Weights of a small image-text matching model.
Model: 9.16M parameters, 64-pixel images, encoder arch convnext_v2, encoder norm layernorm, encoder activation geglu, encoder depths [2, 5, 5], fusion encoder width 128, fusion encoder norm rmsnorm, fusion encoder activation gelu, fusion encoder moe top_k, fusion encoder num experts 16.
Data: trained on drawn branching plants, 36250 training examples, 48.7 epochs.
Rows from block 2 of the fusion encoder of a small image-text matching model, named by matrix and row number. Rows with one number within an expert belong to one neuron, the router's apart. Each number is 500 + 50 x the weight over its row's rms, rounded and kept within 0 to 999. All counts start at 0. Numbers have three digits each. After the name is the row's rms in percent of the matrix's.
After each expert's rows are labels from the 100 texts, of 14848, where the router gives the expert most weight on average: "fires on" is the input token at the peak. Only what is clearly more common there than usual is listed. The data: drawn branching plants.
# router: router (fusion_encoder.blocks.2.mlp.router.weight, 16x128, trained with AdamW), inputs 0-127
# up: expert up (fusion_encoder.blocks.2.mlp.up, 16x64x128), inputs 0-127
# down: expert down (fusion_encoder.blocks.2.mlp.down, 16x128x64, transposed), outputs 0-127

# expert 8
router.8 083:525408450451484552438446501431478493475491511502540503564525497529503527499515460513438541393470467548473465438528573394401516475556554500484606439523527536539547499498493444474541446487518442562514404484407547432454406523456559567569432476531507554460553474490474504614503431414443527406557474635460502499531451448501597533457420570501548501430487505445566518537518536491563492488534
up.0 076:485582505402549426481459477494516550483506467511460530540446479506501509389444443454540483516479533551603493517551541510492549569460564488539475494420425517501427548469515550378503579602588422527520581518495468496411588563589496534513548528472547441502485432552597436543554509477441492481608411438433508514564495436475574581403540464507461474498524463500470513453486483430527498470522
down.0 078:502446481611519563461518469502477563583549485510555556517487481490549473584620545462526467508478481494491460570489466534501510477465442507422543467535552473501510500517542502481522449525475557558449515503474644436458503467486487428506426481522460519571555442527391519465417477490455528467404466531433442423406503548533477503616414402514531539512456513630559402512467506573488446410482
fires on: "wide"; "<end>"

# expert 7
router.7 084:477417431546456554458355507469457566465540436425506578626523499563564509512544504496507457443379441505525504534508486494495560415527513442543629529459546527540496486477497453446530485568498514467512498524438457429527474472450583481491483513608511500476507510460432465534541412482548524475535403513422514441496423419507492487483397599529509552468517567466517470499461474512584495467611
up.0 081:516494506511448427512560536482505555487528463434531469460489544494527603468564506434525593453599461416520558496540542451510530488482499494528547559454460529502477471496436517500549554439561519467501529394429521486571537563559528507476498393512393546404519490377656489532501562480463502512500489569669516565483524547551505498555524468509539519515547548484440443491577403482489544436489
down.0 073:420442469505484433487570439502525521515403476553524482464562534425488546523435422476479504496435398522518468516438595492497505507574532545400411478560585489437520434553492547418421527488513446566455511602605477544503448476428480442472529509482501515490568515511425484602462357494502452496442455498524468459519538445462485491467478556517550473559454461427493494523434627466472446448510
fires on: ","

# expert 12
router.12 083:559435496453481532442509548512456501494530463428596566588474512571517474490605430600535495501461533512444543388512468420370542453494504475535555468496488494589518516484436476458521456475543470546495447469488497417517475594469469530474436507528472466442497491478476463543496426487585501371520514571460455576459501386479567401423400504464572483531492549534511473521573566492506530456574
up.0 110:485483361485521533517505580384499515567504458548579386427542519554446502426485553424443518584518573491496511466575500520493553522422518527585502487491456451418470420579533576534521466548489480534523588538495518520542547493515475498458475419436592487487543487538528573477518497514521448490519514460434421563406552490608553574517487494522566512493503470523505628537547517570419492462442
down.0 096:492394520485520464623574566535499515411588479466457505459520469496518550577423556553456532463501478517537542523491488493473474536535447529493485407379554581502504445520470462507589544443564430557457500564597493612538482467500564543571521488473422472512546519459527544485572548422538484529423588508542494569410415534499478500488423472429498512515606522499488526480435531513535401459551
fires on: "blossoms"; "a"; "pink"

# expert 2
router.2 087:589426432478495568431508493521521525508547392487496494575467440519467504488495378555520498406404480509512515492522570393442516450526469485495621479539507545508519499473443473461529497445511447570485425428417597439451445555408478569482432464576557473456553527522438479538479536435471484513561452592505521520578453459462497560471391523498537520480517561450543520518507483631486493545554
up.0 127:505573573464479509531572434447451547382595457443499608524492511535522538457528402487586531444441429586539509514510586543497491511405478571543485581488503570528575516541447501481551534490504460501568487500570461422394471462479452521573559570502535478540531429530462527546571534487526501497543455542614414454510479517495553451550421469580471468530488499426551519460596549498460533475455
down.0 112:527542514470408497505440568553360416548373532520541584495524594516553479452564448507470496588488455421474510508506512506504515503511470482501543414531500521505438509499582574544438477395505522532496504514388469504538545473517520524480513529573471520368569534504609452502490473614417454462474467462491527545491464382510446494501574486501514507479477431543485458496577610446554469494477
fires on: "wide"; "at"; "narrow"

# expert 1
router.1 124:434542461474565472501491505490521559536507487574485479503558510559448421505400457519426513492501561516513413510518455541473504415400463563597485536535419528456512495489505437552459509551469561539565613575430512504545501497470448419590478434379580453558486446452438492543515398428507550527497486434507446559452443459559512484445437546458461460519434472480550423566571402529515515551515
up.0 097:534471503491500414435480480534503270502480500492573536567498554537527433475545548510551541487461540505483447543502514466443552459496396494462501443525458536474489494542462488580516550553477554505575401417424490519631467537510424549496534532486543416478536494477510502482467443522499473492515494529636423479484442517464458462512532453486614520443519518484519517523414515616415471451529
down.0 104:474582524470518654404448530512558470484548493509444527503516515498492475446478559491439446458451562489578514495545449495458594486417481384583529434491432414449475512444548541441530534385514436567511525474496484450430504451492563476538446518488469533545598525420430510520473533433508488496532533490469512519505437503552605381456494455469509421469562516480601462485485429557484448495581
fires on: "flowers"; "blossoms"; "autumn"; "spreading"

# expert 0
router.0 105:484488544475570532496532461451568408530602446528528501541568472527433451426534480514500575592491551485481493549548467358497538546388510400559539458498532533524527488546510526529518507527453387435499441426506570428529549540440573503548434544477447547436578575452464499452476558447561473557483532526472521522496555523504483541544486459445515543498481481527554504476437503387591533388585
up.0 087:527572488573405514475450528481530483472525476483483433530477553565500524552435521479480523477528340480450544461541517527385463416516418515494484458547587481405527503487539507556512429505517422620426497540471470470522513550449519469476540476473561489416475545521502523501562440585419468603399450557475427449489453562551431431517482517486452473539465523521541426576561509436497466419568
down.0 076:481542502517461468588480506576539504500487504485470504485545500500419513503489468561365510504601533511543542461423505532472634561474566588526469529550511531487542472528517425479485568512557480497471463518546519499422526521517489498501495576488454435474416473495511451537602469432440490465536529458482696428430425515484482498531493491511465493440462503510441541428426610472514479608372
fires on: ","; "bare"; "white"; "leaning"

# expert 11
router.11 137:484500448494504467423538498544478482467554570495408466513529578492546501394441535474394465522471603473522586486585383480476460524377454464558449447562419438521560509495499521449575555483453464542566531424441504550474503429523556496549471466417571476497465486549447546565553535442612444492529504482556484536514467462588543557443495442559483475488520582490541531546438425466503501444559
up.0 066:450503452456441488578503499535482566464462532580582476584474464470555497532496494445473499439464447504531487520503543516534587481481557649497506504453502532462556559433463551458391595505499559485572485562546442600588498512521532507420481475540522551395481427544554386581529494500535560538464539469538513532472435480500514503566454535622521506480489546482397496478578521436497621472507
down.0 071:532514446507552432537572503444519507454512507421509473474562533561533492515542494533619471541459449465500474594451510433524511561448491501436462505437499534469472463468421482708517466464497559468411523488551512466468487445517383483546563524481521575539484554536428563532477504546414467512517426528533491513460558556425482506616457501482523474502380466410472527585513551506460485417440
fires on: "spreading"

# expert 15
router.15 082:558430406471443549432461571457489456500561459472534517535514533498449541442501421535467530454447500523429527499560536480532555433575513475466581546528464565461512522576445452455500466476535351532500381473382481429450398507447448508504450521518588527445588578488526530497503409419475523554536443517454553485588434450552536490486404530469526459500520535511505440519463517544546446540571
up.0 116:452484503468496548462449472471347436477450561492392432551493467622555568616528478540544482529478484487461507432491524582455463471574484434535549468510443433418491532545540554539588433466539506529438423516482493517404499471505459491479500489481538462450477515567519539469555531539499510439479533537469474359474492440361474533507529520444521552493481552497368452539451537513534545563489
down.0 097:573475442460495488559482573511539508473533468527515508481453556484513554511492453595533528508624542429486489508518545484600485496478520539479499565565470484545443592492426457479501487432518442426397622492584546575415562467474587538527518490529445520435515523494433508598416574456479454456541526487651474497522557578506530480571519523541485447545554527455443544439485559397455506469506
fires on: "night"

# expert 13
router.13 083:533483405494480553419400487498486418453554526536509439553543434511463550382554419541462510421424459457476434449544489439439559451563504418555567520525463544502522419547447449427537417509477479503445459424449555420526448468471493515522440525540517453432576514474460502501497547483450514487481456598546543488595408436505500523432498595517548485470496547500540518527514556519519500381590
up.0 108:504515434501511556531488512413453572431456553619461538521597470536500526518512530502475511478520496587539368399499488585537574457480489488483478488518489482455417626440541471493495458502515573386488598443496494493530467490416475513542479526509441510449573491546454487475523510539456526491511493402553436501436575421414589400483488517575475377497461520532445560509446574530513516517527
down.0 108:488479500543504517499598433617539546585471556467465462485477439471553449502526509484520448417635528519499498493508517557502455470532563552486497467482519582434546518448434489524391469493534634488498502500548482500430500492544506483430562529514530534499438453480533467590505533529505489456413367504543523497652529472460484460553510553482483529545556570481513436625488515530421455528381
fires on: "a"; "blossoms"

# expert 9
router.9 095:497484404487455553437416482478498467480561485500571475557502491505499475476552502467415498457516531575556505497593562425425518454504540427510591558484569508544557495459474508501508402517513439582453435472421543394441482563417536514533459493632478465436620497431514548524454480490553565508582439561462553516548437430556549530516429572496443506519453485469574485572507557558535476492552
up.0 095:489458498538473475483572514534577548539512577391546472541507525419504582494526556577470542497614528527560536423535547457597517395570492565417520399640480511564530467482460449473454512518537471545496481530525470461434521508439515614435466483462464490460438419440539446587562466483486468464387475483515472505457496476490480554539494509526468444504469506586558491489474610555541442547460
down.0 106:507549573423506459551511508501463536535446497456442503427491530471537484485471424427565462423529533468443455529522505557481518528415511536551460584474527589459494505526572450536499439587390571518502582497569544592600498484492545471428580476477428500595432450530495473566521524579569564520502491547467471425586643488403466503531512443542443533565488469491437531447534495487499525551429
fires on: "tree"

# expert 5
router.5 098:590406437478510465503348515473477470439559482436522523555467568450530473427479450512457493509532554505470599428545443491463571442512513476448599538565405555507558485458519526498533548586557473530594515536378468398553450526478528523495436441615600471421479442489420509516524474483508554502474458488509497518571495564522495512532461535538557516554522452517504550541448539555510516439584
up.0 070:458542569436437455487562485501608590567442492575502551448504579501467519463405479402502468566485465448360443496484530558618531517497441505554494482537514520529525473493438462508451485491491489523436578513531474524483549550456491499519507519405429513640561536552505607513446463577461454492471464494507375548525495487419490502462568520563531523545569586470502468489442504534488599499517
down.0 076:433484546580525558512499490462444511409541459458495410495528595473476502525439443568434527561521536477503525492510487509446414484408510491456449405458564447504498473595524519522511482460594460445500459475460499525462461465462511501491553438452483402520499583564525546485647507475528433477448575477435588510508576473508497533602415563458456578560475494480541481495543465421567507588388
fires on: "at"; "wide"

# expert 6
router.6 131:505514555403578518570475530544549553513491503573539495401513542570483514478438481454510428510538497626475521568488460590491460469514467597541469584490486617457518459423445565579513500575448502558562469585499535527548559522546457429542476479415505527544496550514520608504447493486429477507538512466446430561409451507524479556493522423506515440533517458495537516384460425577478478539413
up.0 124:487443482533505356566484500450455527476527540467528453483480540577554618527486512537504501506470533493467505465504468522462480604525457544463429562508463447473446447541509525489496512566499649467471523548509500504532644416650539495400480515460477511469498496569585522529552490470416495458480473512554472479509505540539457525554493425597532507543497615467503470485524446505466552516344
down.0 120:533489516522458551418508479429539562482466487519484452508421397426488521520458627479446504486588479529433489451580501491489503455432599503535487499516403436523584562516462519496496479447514541413514548402526521543531532440481503484537522459568499531509516423495500455561415462465490488541489466466520574470509573489559585424503440533522541491552462647496442410600501519361532522478567
fires on: "red"

# expert 14
router.14 096:488522552522540523464504504552464486530592411469473519549551460505400515428597426433495557482459521519463529478488536532480468513441475438515610439451529514552551537506431455558461445477496482553526446414435458531525463495401557534584461493571536559511568508519376452556471502498594505554573464503512533567509516459545512402480424580542476474532434433545547594574474588501568431462462
up.0 054:573411443513461458576419484362435498426527491427547471502446510444510505499524532577518456485430487469596468522502559458519422493525509447462472522382523511446477489469498491492538522572451492510463442557519585498583473508566458444521489456547440521612414521494534645454481504430478491462459527551472464484509556547496493492495490507487536510539514608425436433585408391465512490485566
down.0 064:486542615486566421536561501496547463554565439569525566479488507505556492519465524620503494522498638520595506531487407534447463604463393445533491535533483507504466543410443535505426563551517473493546479486514466423588466457470543457388468564474418510435564574527509543488544490491515468532457512480472447560500402432448528575495485458518577467556463468536492405429504533557537503485479
fires on: "autumn"